{
  "encoder_arch": "mobilenet_v1",
  "model": "contrastive image-text model",
  "dataset": "drawn branching plants",
  "train_examples": 36250,
  "image_size": 32,
  "crop_scale_min": 1,
  "horizontal_flip": false,
  "color_jitter": 0.2,
  "tokenizer": "word",
  "vocab_size": 26,
  "loss": "softmax",
  "embed_dim": 384,
  "encoder_norm": "batchnorm",
  "encoder_activation": "prelu",
  "encoder_depths": [3, 3, 3],
  "encoder_kernel_size": 3,
  "encoder_stem": "deep",
  "encoder_widths": [64, 128, 256],
  "text_encoder_causal": true,
  "text_encoder_width": 384,
  "text_encoder_layers": 8,
  "text_encoder_norm": "layernorm",
  "text_encoder_norm_position": "pre",
  "text_encoder_activation": "relu",
  "text_encoder_mlp_ratio": 4,
  "text_encoder_head_dim": 64,
  "text_encoder_fused_qkv": false,
  "text_encoder_bias": "all",
  "text_encoder_qk_norm": true,
  "text_encoder_layer_scale_init": 1.0,
  "text_encoder_parallel_block": false,
  "text_encoder_inner_norm": false,
  "text_encoder_drop_path": 0.05,
  "text_encoder_positions": "rope",
  "init": "torch_default",
  "residual_init": "zero_last",
  "optimizer": "muon",
  "muon_scale": "spectral",
  "learning_rate": 0.017,
  "momentum": 0.98,
  "nesterov": true,
  "orthogonalizer": "polar_express",
  "adamw_lr_other_params": 0.00083,
  "max_grad_norm": 1.0,
  "max_steps": 18200,
  "batch_size": 256,
  "epochs": 128.5,
  "lr_schedule": "cosine",
  "final_lr_fraction": 0.01,
  "warmup_steps": 910,
  "weight_decay": 0.02,
  "adamw_weight_decay_other_params": 0
}
Rows from block 6 of the image encoder of a small contrastive image-text model, named by matrix and row number. Each number is 128 + 32 x the weight over its row's rms, rounded and kept within 0 to 255. All counts start at 0. Numbers have three digits each.
After each channel's rows are labels from the 100 images, of 14848, where the channel reaches its highest value: "top examples" is what is common among them. Only what is clearly more common there than usual is listed. The data: drawn branching plants. In brackets: how many of the 100, against the usual share in percent.
# conv: pointwise conv (encoder.blocks.6.conv.weight, 256x128x1x1), inputs 0-127

conv.17:105106093106139184141131114096105168104170145136184169119102113077170162177160125103060125112109166138135105117092193121171172186108183143149133135113127107180078077135072185133140175133155104107110123122113115062132130098153134192131180121161094121182084094125165085094136117124159143133134149117132115148147114087090132135083099102119112089081164073169139149106125112122096233107115
top examples: drooping (85 vs 16.7); autumn leaves (41 vs 16.6)

conv.51:136112118115186153102192129056166136112090111130138118151132185197108214093114194125171149109071190101105165178091159107173084102115140164101146101101090171124141161120171114125111131171124147145133144192061154089175130153115068174128188121095151136099134135080145179136161121143136130104118100143137133144103111140114095133105090130138079130124149094118139084106179122195106125111160
top examples: two-way forks (89 vs 42.9); leaning right (75 vs 16.6)

conv.235:168151150151174171119106139158115145158196104126095131146139132156136110172087146133146118170113068099181141079127146101129133086070124205157065100099170104084160119136157146100127150146105146080185098147090146175165129159179117131114136130121153107160086070154138133109138161149142102195120147081154115204140142098134217154154124141107182114086070125100126061152115113116137154087128
top examples: leaning right (100 vs 16.6); two-way forks (82 vs 42.9)

conv.191:150121104136109110110105147080141109164109145242148072110149124141226145116128078104097119118132128147120118108066140102156105125134103138104081164116136090194077142107122129150099121103101112160096137135160161129126192111157143184095147107131147131112076082102126174168166164140097146146164128062148160076106108172069107100131107110186155112113176124097141112127141117103125220135178
top examples: drooping (97 vs 16.7); autumn leaves (38 vs 16.6)

conv.6:138167123115083175118122187115135114086142138139129130132127138105143101093120137149152067091117214110084136115156182185101124166132115050114142122091179098161158166180062152161109176131121083134124126130131133114143145149151109113153047185149137143194096141095156184127138076121168132184152095095133116114105174122179062139119126094149060073120154138081125159092131111156130141122088
top examples: narrow (72 vs 16.7); pink blossoms (47 vs 16.6)

conv.27:117121095172124102111148131128112097142144165113155087099124151132209113149099128120166117097155123115179173081098135158144123159149105138142102087128103144129189155187185108145103143112175186121050124153123092149163055119171094174151187145113126215066126136095101106110114144111166130085108146150145120122086121134143135135041150129116120143158164131110082099104160151139055102194164
top examples: drooping (96 vs 16.7); bare (38 vs 16.3)

conv.68:138146122111156141113140054139144096138123101027215103173126160192096123157127081155171085125165150151143163136116206111163118112144091136110142128171136148146228147098115103115070118103142162130168070130100150130218099149160186124155118144071111158166165115112140097125109129157107143140152109079153139126112139115142134094119115171111176147120118082137156191100106094135135137118109
top examples: white flowers (58 vs 17.1); bare (42 vs 16.3); leaning right (39 vs 16.6)

conv.93:141112101168163133129092103150122120116141102087118120106107135140148126125084130103141117169164100120150116138084112076175167119126183099148080108132112163103107144098119116116171039136162149197128115136121164131161113158154117090171128138163124150148109093064146140101072107083143041215108156143155169146153103176100133080096167128084115138139155032157090137130128097125072129049113
top examples: drooping (98 vs 16.7); green leaves (42 vs 16.5)

conv.18:210123080163096175154191106106092130119116151152085154146130183097164098145109129102118119117148166151156085152107102166111170147086102146222086133103197104114120078133094087127089122134119141169113106150162111116141076069067091122109199106113157118177117131119102108163164140169175139095104139115119139168110150101122157150141117128120147175106129111156090079205076134070111125134110
top examples: narrow (96 vs 16.7); two-way forks (76 vs 42.9)

conv.163:143143087137134077141113142118130125089156134120146129163103132107127118199190169117104111196211092119142163123177162147139120131118118150092084201092083128163092079126195092075099127091145127190150093160123154135114111118141122134118086142129120169166117088079099168158042116131141122177099066095110150152099150107130182147121111143130113090135109188086140171172125156200139110141139
top examples: leaning right (91 vs 16.6); bare (43 vs 16.3)

conv.125:148121169135108110167127117129092180134135080126117176092178129152181165108123083141066131113148130094092094138098095110109117119173175121184097119129188108084124137063102080158105112154109135116124167110059197138094076149097092079101097075097191090099136097155087114091099078122127123122099148116148138162157077139132103115206061144144111088181069119119157117156124127133098104119123
top examples: narrow (91 vs 16.7)

conv.20:138168138139107134128102152115072108144115167143129106128147072160126190149173166076063123126073107157112161133161207045161130138140176153144147144117221129146114163155125130099173139074130124141145148149140181142179122127148142118117106150143147138183086056121144166148099103083126089140176125058142179160100131129078122124080182095117136115124072148077117113173153129124118168105142
top examples: leaning right (98 vs 16.6); two-way forks (78 vs 42.9); green leaves (37 vs 16.5)

conv.46:099135124095196167145148162162065132117112105088117188118170110138111210139169051119110096108110179106111108110091128086131110151114124158154135161125080095111090138100070104147101095147095101149130103127105129085134103148087122124115119094116118119103132172081121084077179097106108103111108065163144159084145104204147166142089156108135044139151088096149122152143103119174130161072068
top examples: wide (100 vs 16.6); three-way forks (99 vs 57.1); red berries (38 vs 16.8)

conv.229:090124126093113098123182153125119124141170166148075141120108170129189121122154123145099119118168148162122058078144107174146150187075108113186135155126148131063189104115153162086083056178131145124156128098102072114125108141152143065170114163127145128175093090139150194123124123142170155148097158150095197127095081110110105109157123154090145127155091087118109147163069119098149145205135
top examples: autumn leaves (49 vs 16.6)

conv.131:102160147138136113166123110146122195044154152010157146111146141107217104142104160140165174083121086123136180105075197126086088149117216125167138119121122090049078165138124162104143150162108134145087149176160142143146124109136116120108133135170090174144162069132128139109162122145141152149140145135116063152128157107113126125119175121118146089115074118146107115117108172145128111113131
top examples: bare (99 vs 16.3); night (64 vs 20.6); drooping (43 vs 16.7)

conv.66:196107111136120157105147133162132132141123111132149092140159093107110076202149120093146151120081063136126047084150097164099119082099110151121132132135154098153149094174091129143101155135113093157098102102085174092126136145081139187142105105124158145111156053124090073103122121117125142107118150135125140019170207104104132170117181124148091092164138166131102126110083056129124123097173
top examples: spreading (100 vs 16.2)

conv.145:124125170144141136114170117171155128197152050129124137127082124157120149140083132110119152204105141122080174100097156113117086183107106149121155160122126083104147150127196151099124161075102115109229137084133207127210132099174168103155115142091097156131124187126150145166097153161137144074146131120149080108147130156116176119140166178124153121164151144094187095094117112151130163108128
top examples: leaning right (52 vs 16.6); wide (48 vs 16.6)

conv.205:125072099075121182069075135107141160132121173117111125156142096150138191138099124139111085152145148155106139168120180123157185105169134063152110135170093156145110161127099164092129167073087089156104074115147117103155145079145155141154187046132203134155131145164091105137108156113110110051084084134137107091140111134096118114196127089126135155190116144134077143138139134104158106080145
top examples: leaning right (78 vs 16.6)

conv.121:145135101156090158088209173154083119109111130127153142121123088137073110110117091091170081098105167178154128129140183169201076183110095135163166129242130089111202125117131182121126090124110108125147098132138116133158190148115176142115147067092127081211137130080074133132127147192090143124148091094129127120125102123126118099116135161130118138162118126156136098111115170123127148161135
top examples: narrow (96 vs 16.7); two-way forks (78 vs 42.9); pink blossoms (46 vs 16.6)

conv.88:163185099127119095125149115084146090082177101132155153189125149105104137099158138153136101189108128091052167186102118168153159180140106115181172189138133106047157118098164127217145165164125085111144127106121091140100137144144118091113120155103103116118118167136201112154118120107131142151149143193057127118106075120086146125126123169123102122091096161158155079138083167165135083110118
top examples: wide (93 vs 16.6)

conv.198:163145158069182121096143128119162115110119188086111092074124122130134072074099142176126154121096178126123089121102104180123101147205082107115194159108195124160104076122104156134128118052127145152151113163154133135130114088107103114101125103146180083149117121108111178132143099174097184112170088134107112111125061101144131095151050115115078152156147117062093122173115147086123114170117
top examples: narrow (84 vs 16.7); autumn leaves (41 vs 16.6); pink blossoms (39 vs 16.6)

conv.60:168140113158143114121131140064109138097187115114084113174108126114132153167110165183090180098163143112124093129088138165109106133120101122145133081128159097125099184168132129114105151127137154155129152089118063130120115066152074109186102107140071097143121103087099167162131188092148151163126113120123107106156137050129207177168126143071126180092103099143116122130152106133240164097099
top examples: drooping (72 vs 16.7); autumn leaves (56 vs 16.6); green leaves (44 vs 16.5)

conv.59:110150166122118131134129177123159151091122113143122176148157145156120151144134185154184166082159115157085140162134109067121114114159131101136103146129141139152121158131045170106071102135069187159172130079149139123128108101176149144162100117079143147115086176107151092161097145166185157115096224176135068113140127097136068138086110140152074080103177182088129123134162152135123172170106
top examples: autumn leaves (52 vs 16.6); drooping (51 vs 16.7); leaning right (44 vs 16.6)

conv.40:087114145151189118097143210101097075128140113111170179106117134106130098117160152120120144161138202102173153156184158084114110100140096121086138171157133117153169107107160116099152169102117086130115114177100143144144162157124172117132069124111121133135076120148233135101066088086172173128190138133150112101145117187166140165117146150136110160113072143172126139091217118132147124105137
top examples: narrow (48 vs 16.7); green leaves (36 vs 16.5)

conv.192:080124124149121105156121137123123152172145153137167101065087115112081134145112150042099152143145123166147123129148125142145177166106078115135095098098079167135112149172123129111048119159078096112106163099087103110172118086181173137133144133098188122155107094116128133086136144154189160156148106147138160124147128112076165181122082108170031152076158121142104107113135191186166165174106
top examples: drooping (100 vs 16.7)

conv.218:132140159089189146074124085153088133166139093120197163143107130135128164121107091142089117209114092171145112069153108074158176135111147101133137139109104095102178121092120191176158126141106091114155107164081128096113136147127074121160145093170134101087130134166179098125146144162156049101087115094133170176075163098081101116074093087113162160152080123116163116113148148144144098113182
top examples: leaning right (99 vs 16.6)

conv.81:085125119094205107109119147145099165122163064078123138159110092124172060137121124196108081161121179130081123160129111159150061158078178147072133162095098108144095111119121094097117139130138114133127120133100115105082162200093187117126109154124109146141105093059148141132108178179107148129109138118106078180115128121139090126128184079107105114148130128195118088091114148122099145106216
top examples: narrow (71 vs 16.7); autumn leaves (53 vs 16.6)

conv.155:149065131146180201152155131130127104104123123085130115142165102157076130109124217113185127124092129060080136098233167100167145126153161159118155128134116121149128141088126145133146152159120102180122180149096108174078101096143111109154157125082139077091120129105151147097183174174107102149106164093122152124047134161079070115151129143116151117092084112089125131123123165086119123123175
top examples: leaning right (100 vs 16.6); two-way forks (83 vs 42.9)

conv.14:146094155138107132096119140124087122144163119236142029107071157196129136133084118119145107087118182128111100121163140118098092102148090098115135155148102138053016123177129100135108094111104154109157088096091134109137094116124130108135139115137103194094172158155144109159113126103108147116074120148163107134121172139150135120103134140095187078109185121124123153089205147161148136111116
top examples: red berries (100 vs 16.8); three-way forks (95 vs 57.1); narrow (37 vs 16.7)

conv.246:121160057146139127121112144144111119126160165150135100152141129151172102091103174088090155183205079121146125126130079085114140074091158175138090120095115193103114143166117130067104117112144121152196124131146179114089106106161138151148115143158194189128142084136103138122121170118134108121118140039094201113085083101121127178095149129110105181177120191113106090152108116150130085114082
top examples: drooping (84 vs 16.7); autumn leaves (41 vs 16.6)

conv.252:139080171117075117100131178118122131123157071141162176125136137149154106088203162212104115110180123101137073195136093094120100144176149118219120086121112123167158193141182140148131172102090155186136188123133087131098123126113161127065092167103120067159124161160144130099177135107125115121143103145107114114116140143155139188101158175086118106113142136085117167133133117105106160090094
top examples: wide (55 vs 16.6); drooping (43 vs 16.7)

conv.78:140154112112095182077092120073131144078087098098115100103145166107092196106129054109110158071165145198179111131097095111082157158095130153124109133100139084079079110129138101106087109171112086090184148131137095116102128147157125102093048120197115129167142117095133106066093121143183116081133086142090137088116139102130163123159116130134115133164163140158130141106116102112172104056085
top examples: leaning left (62 vs 17.2); leaning right (36 vs 16.6)

conv.38:086085113130151118148100136134148147127101126136170080085054117133124117156109160108120160121168226082155055159142108124165139090105099113093123121091119173145132061116110121101135132137103116152119243104104168130153146104143099172152083121156115191063118117130097129148148109139119151089192149158104097132118102120106045104124178113105087150141138081159078122140196113102121150127129
top examples: drooping (99 vs 16.7)

conv.5:147149124120162149110139137168100109151165121215078000133089093136070128132135109094131111111101135103101088103201167111056114171148145141155131116104092123065133123149121116162110136145121121150141106136120153094087123098105146102101156175117100053086144112149126120124163137112126182097133124099147109123171191110124171115098111136141159118118102148156073130090111084157167117117092
top examples: red berries (100 vs 16.8); wide (39 vs 16.6)

conv.134:152107122109132103172146110061145085123086139168094125122145114162123093144133149099164157143107085131107128084120125111157086073119133128076100171141167167092105178141117097135086089116142116164186093181141184135121133078115160039087112092107096155131127066114145097151113133134131053147148079098065188069154089161141154138161152168137118150178158160093151180142137140105105120064158
top examples: leaning right (100 vs 16.6); autumn leaves (49 vs 16.6)

conv.54:124160114094128147104126123050135138152132211127071151116095144108134137134092118149144096127131173143070115113147139177122137199098106143176163168175101123110113125177104127106119126121142117110144120149105158184147118100125097132160119177134106132136136171136185061089088058091209085128088108103147120162153151123124088125195066120127127161137089090124067159105206136086164150180140
top examples: two-way forks (75 vs 42.9); narrow (62 vs 16.7); leaning right (36 vs 16.6)

conv.106:185093204207114145159158087133093115148125071131169140159123194062085165145128095116207124079122057162162144152136121132199189119114140131134151096110124119134162132093106119090133137099138120131207110167147077150146103170140138197166127120082102116112130080088117125154144112139119127110123110099128108123121068092158150173143135153148204124137124163098166108156102136155113109093149
top examples: leaning right (89 vs 16.6); pink blossoms (36 vs 16.6)

conv.55:123158151110163113136091139085154135144109171106108121133103101125103113170169138170140072082152189137148154179103122139118083129192119122097176163132142160109118092131181109124095127129159187108126087117093121161142099187092109117156134145117072088104217186092150138084152081107201124096143091094093126161151103144114144129107155129101170134106154098123098112061155097077121096214077
top examples: narrow (65 vs 16.7); pink blossoms (54 vs 16.6)

conv.123:052069088101137165153136163135120071149145153105089165149165150134129105090167136127124083023140201171109107170132135146102090084157128110193185131120133127092117089097093104141099131150180097140122114109089120163133125151151150121180138146137099154162087132109177148135145133102136112150139147095086097188150107122127156096132125055147143182177176137144079107099211103148144121100121
top examples: narrow (94 vs 16.7); two-way forks (72 vs 42.9); pink blossoms (45 vs 16.6)

conv.234:099140129176166106142088116170114084180194085117097109168105116088158114132118139118134118186121140092081142127103107087083160172110144129192111163070165121154117085139136125127099092157107133110089139181077163149121104070147122088122154148183173126122072162118103086137132138146122093205093187183165067126146131146093165094107143114082124151095066102093095153097163106164139156115171
top examples: wide (100 vs 16.6); three-way forks (91 vs 57.1); pink blossoms (40 vs 16.6)

conv.127:133144123160114228118131144150092123082109157159154124156117140166110227194217157125126112113134097121096142161115116064101171080128123157122129085129073114119171164140141144135129142121087119125102114119104164169129148156122079103148137145120098107096143104132156076142087102119120093152114169174172122187096153137098077058093118117116111110171058147106155071119103135140167130169070
top examples: two-way forks (87 vs 42.9); leaning right (55 vs 16.6); narrow (45 vs 16.7)

conv.62:126166145109138102121143115115124138024104114166156055111152105129254122136148134111115137141137117100104133156141241140103148160114121108129122170079078072057076118153129099127122120100137092143111156134115086126120145115161146100089147154100079123102137130112109125071136098133106139130133128142181083078130114105152123131118220141085079086144147115096154129150109159111160138073121
top examples: bare (91 vs 16.3)

conv.13:166134132152151211165100123160123087104151111153099139169113098104149205080178168181137120166126140124077199074071096107151145178129114134115147144171132155151136125108091140139114144132138154081095115150048096150146099090142120123099190133102078180101142190131089123087118099169112134091084139105124094151141118096078083099065150164109153140110110112103085183100113105117165116093104
top examples: two-way forks (72 vs 42.9); leaning right (66 vs 16.6)

conv.254:141130063155136110142130141129128100111094134143192142078153119103177107148181179091167157092136130093163122115136068101152127169083076192121106105070145192158222128070105124070145133105108130152090115125121109097189114134142152154156114110148154106158055091146165108136118105099149185148094162144160101096129101200107079142131130115150083110082141141148102180121096122152104097139166
top examples: drooping (100 vs 16.7); bare (36 vs 16.3)

conv.243:124156117173149131105033176125118169099119166130136093129068106108126088166117145101078154120182064100138071109137152074148133149138111104089153154183164170162159106168162110202077137118121128181045103097103101135105144165183078159116124102113139162126126105138117107130146115147151146085140097097088139115094130106106216147090136140097069167143129153145135169130073109119147089131127
top examples: drooping (100 vs 16.7); autumn leaves (39 vs 16.6)

conv.197:131122128098128123151159138123150147143110147143133077102100120132151110124110077165158136148041102139131157133093105116190136146105148136042092124077130097175104129090120145138112092128125162159218102169143111142129129074168199098105131124076075152166136141171109092135096167134186152102086182208108180136141147141092141069118136179134103147142143211100131173098137111154112148147088
top examples: leaning right (89 vs 16.6)

conv.111:090102176166176129133095135163135168077093111110119157154088152146104127124108169142109144140135203043120134106090087081145119086157174137166114157120110116134158121104136172112157150106176107126197167116087156152109097158148206119093138134144117146141127096113177119119133107104149135193192128093147129173111112078110155112151151176218129170130166116122125150168122152206113128083184
top examples: leaning right (100 vs 16.6)

conv.166:152168097132130145180122255102140120094148103124132146089174111169155123116103115155141132183148140086111152164092139136127128123128111050097179103186148116095112167168150153136134156153175173116125140139155149160162165116137157112111152068245155144120160108114105135140092124132087080164099163122167130125153176130137087100145155101131107096163135147107124095158134185148136119131096
top examples: night (100 vs 20.6); bare (53 vs 16.3); narrow (39 vs 16.7)

conv.70:113176143111065163111098134139176159138141082150195073138169132097142077180124113099106082135089116136120140130134063123106090142103139127112115118123202067153124124113123100174137170153146099103115141097084195133089182154137108148116154122142141129113171255164096140143117125130115120145142141172110124091072119133137146083111191116102061115128147111086182107141161099122118099127135
top examples: wide (100 vs 16.6)

conv.41:125082124111113114140071123127145099118143116088063129183099139135131114129157119035109179197100117107133167158178111073180144102132203121131144148097143096158126130110169074129080101146119135150124092167161095152121147121144109133141127081077128129087077161079121124127105127057154109124086140208128089129121169209116112084144141147148131122158110125109049162090153098124129187142099
top examples: wide (100 vs 16.6); three-way forks (100 vs 57.1); pink blossoms (43 vs 16.6)

conv.182:132129115110135110157126099112122117044129090065140191099166206145161117129107142145141118110148169147115156140164206115122166119124090111150130133180101158049021144160138139176126130127147137114163111195147144197228140130133152133143155135153123194087144158158117105095088154117130169149139152131189113118099141173121126156099157101126121163170146139150129130094158160171142140138142
top examples: bare (100 vs 16.3); narrow (46 vs 16.7); leaning left (40 vs 17.2)

conv.15:144141096127110153176126255130133124085134127137123167129116117137100158123113120124140132116146138119131130170132146113119154122113107000148146094117139099139198126167106167099123134102150158132122124179179149157114110131116159123063182062194156137137218119173131123125117130119120112110129135130111136153152182096132138161127115094122120147147151117123139067152125155142113094089117
top examples: night (100 vs 20.6); branching: two-way forks (71 vs 42.9); leaning right (52 vs 16.6); narrow (48 vs 16.7)

conv.206:047133092105169075091092133112094094128154080142117102151112090100140174070130130170106126088170220237136115148112132147116165106102138134078065082127169107102124153174127119153159160086111143129108156108071119101163104152107102145130142080131110166119095093072144133151147176173164155137169088134090133061153176110119122091143142146175100130083160147120139098149142110125105102138118
top examples: leaning left (100 vs 17.2); pink blossoms (37 vs 16.6)

conv.25:141073126117198102105072127139148124082128092147069136135165102185097139124114148102129083149110209127171113180151114164132095145099103122138171136140211175166095128136108099120116129121081207137156132099158119164096107113177155156107106131203089142158132154092139156086085118144113143138074158155149117171081139168129171166083167112132117181158161134185155179170136118131140114088109
top examples: narrow (83 vs 16.7); autumn leaves (37 vs 16.6)

conv.80:044106140096150109082121184137105104077142134130144200125155081168201136068179141096109122149103093097132144156108211096112118127133129136103153104072095118164057136143109141144154093155109126154136142086118139132085090161097172136113097126106117104129148123131105178075126130154098154115073127168104124138078119118150130106196221082127151154099091112130116160100186087121182128113128
top examples: red berries (63 vs 16.8)

conv.208:103105076161138083066127152131060083063071117095118097164172119130131125105125101120073077125153175174163187135099126164071112170124086114097118107067137097113109137099188100108136124069069120139121083156118100149111106180102107133140111134136140099119115129144163175143092114137093204061123144123150135082129090137148155131136129125148131081147122144115193097112150108169058129195132
top examples: leaning left (98 vs 17.2); autumn leaves (48 vs 16.6)

conv.156:158154173139089156125097128132187121142145142091140093107151096096108075160095140110148091180120037126172129101187132089162101135132114122070108137166161155176096092130140113132185139103111122114042105153142164155112157191132122135197139202135156126101161118114106075140107154136063144133092185143116088107102097121131105163072132117111193169109103145151122110139111165159130188120085
top examples: spreading (100 vs 16.2); pink blossoms (36 vs 16.6)

conv.172:122077130117172091142081097153125143097076120235104199156110098133118109062170127101125109150097076159161100135102126132120129117118139087087153133117096155151069127133151088126121107087155151125110074117177105109043089111121112145119136118098115058186117085094086120118141190120096105118174108153150083123143111161179156143140135129172142114082150143106111092145147140091084196108078
top examples: red berries (61 vs 16.8); drooping (53 vs 16.7)

conv.0:116146196144093185162178119125124174131091107156168121162175076189136188119093190108119150169123122168136148147135192134133100152090107123123162079102142136121156081148105201135120135093057141074151141126109106136144150102125118106106155173161089212167106130165124141154147132122122133179137114087091177128116132126127113087115072091152128175186119139016118137093122128128136134118122
top examples: two-way forks (75 vs 42.9); leaning right (66 vs 16.6)

conv.44:106146164114124125124110129134150159155118147185126153137064137177107208110145139124087170060089112116115053062125074153126189137142097100133175164127159112171140126171134183109069104153137133128167152113179115122121160133149065138095129115117123178180099108165140114167115105153171115091090096073191141093104102114124096103131122137137094193126149100057169112111091111145166145075133
top examples: leaning right (94 vs 16.6)

conv.98:103114128160154123127158140159095132111116130112156120080140091139110074123111124129149150168127094149134151126127103122143056199142120123095122126076091142102182138154115140120071015138132104149170114087141138162113064071114117132069135126116122108129106200131190131106112129107110135106082094122139094192066090105148179131128122142062134093155185197132129179135112177093147073171143
top examples: wide (53 vs 16.6); leaning right (39 vs 16.6)

conv.1:148164165163104115188183154120170120152103149108141108191106132111097157188142182069144143117128059110201118079143122098168188102128128153131143126142114154152144125110119143138125118149137156193138088122101170151065144186153101065105150152086116099115154103160108190156125141099109110149138174144156141133146064091163133144172148130167104071188123026107117144147123127132080128118144
top examples: spreading (84 vs 16.2); two-way forks (70 vs 42.9)

conv.178:119123054147100120095132132135129159133118197138127083144149115111128136139138094109126126113104155134109095142154129141064114110193144106119219134122144152169075099127136065136137066148169135160101130127201120099125138220131103142182106096117183137114110095178133142156122141119146109097142067105134153120129165105182111111241084096160079052143123140120115109157159146080121122151149
top examples: narrow (73 vs 16.7); pink blossoms (43 vs 16.6)

conv.168:087153137133121119053118109093140114031052081141139108130170117139050162145123096124087117170162093145123161084086220103120122132162120159143099129109117114072084165121105089108137121073159137124083168112139080079052108144163141142135124081131110161111189128084110146140152123137176079092145149083104127108111116122150129149137165136168146122166155110092147145085186148102115094139150
top examples: red berries (99 vs 16.8)

conv.77:139114165126109191112092156138136163140138202103072129161159119147123176157122151125126156099170104090047116107131092098162166160092178124103121178175117131133116153109105134124166134131082161122115116093136133163113105117140139130112162139091178125053173129134209158127130127163094065033124096116196127174122138121134086060151075159089093102170105094108161143134117163109087148123113
top examples: two-way forks (77 vs 42.9); leaning right (76 vs 16.6)

conv.32:127142150119185084116127149049186163096156088146150147137066100129141173099117063130132119220124131085107106156164108070106127161104095135100141151145123095112116110118151187151127182153134072154140142177133057103124108123126120114048092175123095158126163203102181135089139105126113089104182150135139090170114126119100188117098134100106124134116184114106164127113124170165172122150118
top examples: wide (98 vs 16.6)

conv.199:122085118073161149152155117194100069151098060134139090114100072131104126152177126156096113101094233091109083180080108162135207111103148167125118120134166100110090118130169156136168166075145101132088118123158168143111086159143113134126133120153141134190122201068140130134084116093110134127169185137118111110142141112114169078104141127138154170104174151146167105166160149119164165122120
top examples: narrow (76 vs 16.7); pink blossoms (52 vs 16.6)

conv.49:085125146121102138135131201142140153171149061124134084124105122125129142102139152167146116155130103184166079119165101142141104162109151143145142127149120133130154141126037154175124145137186140183156124152136139140086117176148131150100152091138108094193089133136220126118120142116144108173103156152095095193082079094195196099156166161085118122088194154165144170135160105151167179110109
top examples: autumn leaves (43 vs 16.6); leaning left (42 vs 17.2)

conv.180:040145167170140089150111087160128164222087164135185139185097151111104099156095166146103159145080120110108116153146076110106152142117117124125129161108100081136149155151161135156099120143107068182111172104113071108135082104073123131136133127206134122125143211125117135126102141137064124073142096131138092149098130159118189097122144122141090164075139134149168124119112135145137085068075
top examples: wide (100 vs 16.6)